Weights of a small contrastive image-text model: encoder arch efficientnet, text encoder activation relu.
Rows from block 12 of the image encoder, named by matrix and row number. Each number is 128 + 24 x the weight over its row's rms, rounded and kept within 0 to 255. All counts start at 0. Numbers have three digits each. After the name is the row's rms in percent of the matrix's.
# convs0: expand pointwise conv (encoder.blocks.12.convs.0.weight, 256x64x1x1), inputs 0-63
convs0.0 114:163100072129126067084120096150096096158126145110122175098137144114159152143118118112105155135152166159091161097135124160152122147156128131112124113142142119166154135136137105129125116149113133
convs0.1 110:112135110135147124116169140176145124119119126108162111126105115105144130162143106117112102110133140114150093091149179162178124153133100154140116139155119164122130092160119159141124160188095154
convs0.2 095:096099128136083133154153106139111142104161095133162161103109092135133116111089128096113159136155147162169145109113147164145091112130097109108117139143163154173150146112113153136135141139156163
convs0.3 086:144141155124146134092127098144131123145113137108106162093122146130104160119126129122129114175121135116106072062149132130121104143126119119063151151059128089126104132132120137138146119116152095
convs0.4 080:148132122119142145141160147085116134141124045100123165127137151092171132135115145127110145113138097140172135112179120145100166141104125125105147143108142101151134136078155107130131150103120107
convs0.5 099:142106146127068139125157142153146116162118152103111132086113123098175104078088125135112108101106114094146125141122132129106143092098149098110127174104158119158138097110132131124164163135128147
convs0.6 096:102124106124101080164135083097123082132137123106141130119171162166147158110120155102123090179113160110135121159145134144134140081119125142101146135131119125179087106131139152144140120112133110
convs0.7 085:127143139140124124192149173141120120118117161102127145126130108171159138125147114157139131150072103172130122161121146164104144169085113116139135109140171126140133160124106088127156118154106102
convs0.8 098:155103140105134153142119132134158172101162117151131168148118098157060091134131099144095152124163131126142120151144138137143159163168158122106128150121169145125134090119145151148176125131126140
convs0.9 098:151204155143120131088106100126132094108131119122091120119152104114129158134121138137135112168116151129170125104145173146110119127138138155115155109129111168135124166103141175164144108093095143
convs0.10 086:166107142092143169121137107100115151115108146134113111102107113112148196115106102145136120153129168137141133095119120143154128089143109115109142089146155128092140101131121115153120052107112117
convs0.11 094:102092122110119098125163122140072116153129117124133106132117112096156146087135123155146144148153101146094131109134147149107130097136130101188144120174111104119174065136118138135129156151101128
convs0.12 090:133130157170101144113129097106080154134114144098117141107160138141121151196127161108137164146160149156129169117130127143128135122090092115132120136123128180139100160135079151137106158129119111
convs0.13 101:129099136101088105160172135107161083119174134123151132119141139149100148111157111142153126125154124120141156137127160122122135155094163152134083133106093097150146139117105187161135164150123145
convs0.14 102:138094087126140142132118128134158167142172099122092117114122095084187110118115087084131080128127077119136148143138134111104146119107128130151113149120147122111142121091115142144143159163096150
convs0.15 106:102162103082150171098153083138109144149136168146142120127147100138136107111101121108099151150139093129141128131101153108079083103126095130164109122135129131144089165136119113116105131150149170
convs0.16 105:127147126155116169173153129083132128162116134060126109152093093118141126156130142162169096158122099152113136135120093136154148140150170127139103126127144119161134107151102136134075112137134114
convs0.17 096:109104136118132107122135109147156163171141126150102107104115081136164132053123165094111129084158116147125097149141120162161085135133095147132144130100112132119134150145135107118123153137106090
convs0.18 110:151153128153143122153166166144087111138140144099142121070142166154140144179092076133147148097121143124151108145116120122144114119150152097110112153118089097128130156132116115102153146099159146
convs0.19 088:105108141154151137177117163131103130120172124145142129138137149099161116085165161113105149125190132141159146126124109120112113147102081121094084125091117161116163112108131151105135142107123108
convs0.20 125:157163164108143111127171127146130134157094121096152102102115087182123085106109158104098152119114145142144129162132119134132129108134135173163092146126133138171169094138098133120162135128126119
convs0.21 095:125144142161125140129087108125163150123093141173118165140160158139160173150121101124125136122146152142130106147100163107161135110134158081078110144134134164093129146143138122150129156177101136
convs0.22 100:137112100140141145097117150106175157164125154155141130109141115126136127128137091071141091101093137118122123117160080157120128159120105111118114162106160111132143141162160180087119114148134158
convs0.23 091:150145134138141166130093131130091112128130137144124128124170119133098085095145120150071166138149083094124144188134118101120161109148130152165122145106126136127129135139138136181119171146100150
convs0.24 095:134130137161134113072123102129151138143151148145110114146064107129146109109090188160091087108120125104088119136116153109117134108124129102117117123110137130147158142076135141164093138131116101
convs0.25 095:094144106154159101092076099135144112143156124159137107155108135153121101100123094114128145118125121179164141135156107144128104116099148122129145136153120125119099083112092156114068155152109129
convs0.221 098:141097169122167143107162124091110092101146114149108096098147168082127108115155136092113094174126113132157127178147123166132156120112143150101115140127134167100116131151133144140106134106151120
convs0.222 108:105097137145127066129091127159140120160153090141135133100095139111138111110095066113106123117135130095154104125116143098129189138130157143132144110131122159139104102154145149132095116152086128
convs0.223 122:117145126129132092102095131090167157129116134151148147114120130108106112103063147068115137114146117146105099142109079112123126090134132104161089131145116167151128100093111118164132102143143129
convs0.224 117:124083102153164091077107103105133161101127150090131115152150127126132169174125124087125116106095097122136135148153136143159136112152157108142136116082088167155123139160136119102132119144119133
convs0.225 094:175164138123133140126131133117134115129111192122132133092115126109097124151125143186165155144129080105149101109095137139126130109137166128107133174142147076157146146117144105140111109117085150
convs0.226 094:148120137119135149122093136091072124096126152135112096103143119095126134160147151169142133073150133125101115111126149099105131165116113161121164163131167067136144160155132128093132113117135136
convs0.227 092:134144097129109150162122136182181136114140140115135119151094160142146178143141122142078090109112101121110157164107151151134090153136085159149114148155111099093119144152135136118104127139120107
convs0.228 096:095146126136116149121127154169117146100114164088122173109132092104159122120158095084082168118082119146170153133097122147108121117126104142121126119171144129136122109120132118146155136104164165
convs0.229 097:141097126157136073125141125138135101158129133157155105097098168133074130187108133096099134101135127134135071144129110101114161114147130128147145118104138136165112117125125137064120119147127111
convs0.230 092:119106115178134163135120110043116126138091117126131120110145121128159128114107146102148088110163149146110111101119148150104156133150128096127119096125119149163140134105118169078149124088136112
convs0.231 100:124115176128102133128093149141150138109159123152141104118099183137138100144118109129111114111113112085141155097155147102141102152131143103154128111153142123115118125096064181109118071122141128
convs0.232 116:160150118131109109096142084173079144154124172151171097112154169105131134164150102113101137142104141099106131125112123131162158095186118118128106135146118132119117145121128126121087102128110113
convs0.233 113:099113115100138118077084096108139150076119122133115141091161151148131143111082122121110109119135123074125090088165120121126155150115127167125097127116148133105127151141134171133121110099151093
convs0.234 092:068170121131111171159102144124181118118159151166126131084130115112106153183146152113144127134148153120136142098119152095141112103136125092129153121152108129147121122130113096096140115086151142
convs0.235 078:071148124113120138113153150132136121131121167111075090122127128123123142182112178126104109106125160130124100086169161138109148145128130143138149105125162117140129113136108178185142138110139137
convs0.236 075:156088136123129153153116103076141086130105087117151105161170132159111138130132131133101106143113120108095128095162166124088128116146137148077132108112125151110121075135130120127131164127083136
convs0.237 114:152131151101107138128135169152099086142126143149151151139159119125095154158095122166127152112096152108117135094164119118172148135159104155159131188152141128125121086110158161112154145143135138
convs0.238 104:154111101096133123141104135151163128128145136160083152088128143156118151170126107138175115143111148112126129098086123140108113154104132175089131137161120147120144150118120130100168148137169182
convs0.239 097:119112127072136115125118115098101142139103121114156149147124122140090140100120162124087125131147161127174110158136109155095116124136136096161098130128115149096157090116097109104145167076082135
convs0.240 097:112132125126143100133132128124125112103097155180114119122104143177131141152098127122098090110115120095109091129119110109136105137088113135136143088178099168170168117130148095113140105080122160
convs0.241 105:158091124134135144145114119128161090121142106118128149123087118115123132142073095109094121136144119115137156154140162161111148117114130101147105125130109134131144087165044160097147088117128126
convs0.242 102:117142166136159125118152101133144144120114125141162172132108129146087122151078142166138188128116145157128123105138142149125099098111103117111127120094109122079124171138131155122151167155137079
convs0.243 085:082099132144128109153157132112104115147119153097150104090111114134098114057139097136158139136109149115106136123136149097133129134127102109121140135124162195096178169131122143091145117130139138
convs0.244 087:128120140133154154137099210144112147117157173162126152138173107153122136117103114082154135130145127157140127130114145155151127132124143161104142105114081121102119088136111150116135139076101120
convs0.245 091:135104136191125091092158154134098123137116152144127084115125164142158116134122147100136147141144176169133127144117108144144096126136087164098166124114123133164147180108111147135141132154160134
convs0.246 113:110148139104122145134102166154150122108117096113110094112140086101114155126127137047135120114129113160113096152169154148137102140096153133114150134156126136135109090129140090124165096088143124
convs0.247 086:138132147127139133142131092168124150126150137156133153165174156154145135153072143083123138093122128122149162164152161126105100140135150135111142157107112074151113118134101175115104154124152107
convs0.248 109:158112079166155106122102086120112107112140150113137135160135175129110119118146127180116153162114132141055146149125109141144141143116111178108121118130141104158132093155146146148159144129109124
convs0.249 092:092112122123129068125101134097152189161158116147124142142127132110109150104115106132146134137154156143160110055103135144117114136112130092085112148114121132122152134151138146112138077101130152
convs0.250 102:127109122173102119153101130140184147159107158109145154095136117181124116143175125122112145150059124123136155138126122086096138150100135123126105119127132086148136136145145145161101125099128095
convs0.251 105:156119105140143141139139131151135129129191177141106165119120117124142115158071127158140100148161145133138148111113152132096127143106099214118147093141127144123118098137121136128139162157144127
convs0.252 096:131155104150117099114106144123157170138148140108120113090097099129114100106141148117119152079117145114137086141126108098120087128083099118096130136108167129129111104115110156195124115120114084
convs0.253 099:118143107125132121150137112099149147138058124132144143135105133150133138130126102172140133124108105155135111127099137149075151072090115104085107112163159115122170091148145154085118148134135137
convs0.254 076:124154116148130168085119057119115144129128139101148125177130139127144080151123165145109133134104110111157135115084097157124158151082165146141138083131143116101123103155137130134152115102133126
convs0.255 108:138108116132187106152095133105161140176117119128134130129088122109152158128155144145136165094124075149134115156118153115135144095109114123124099089109131133121089097092145137124115119131065105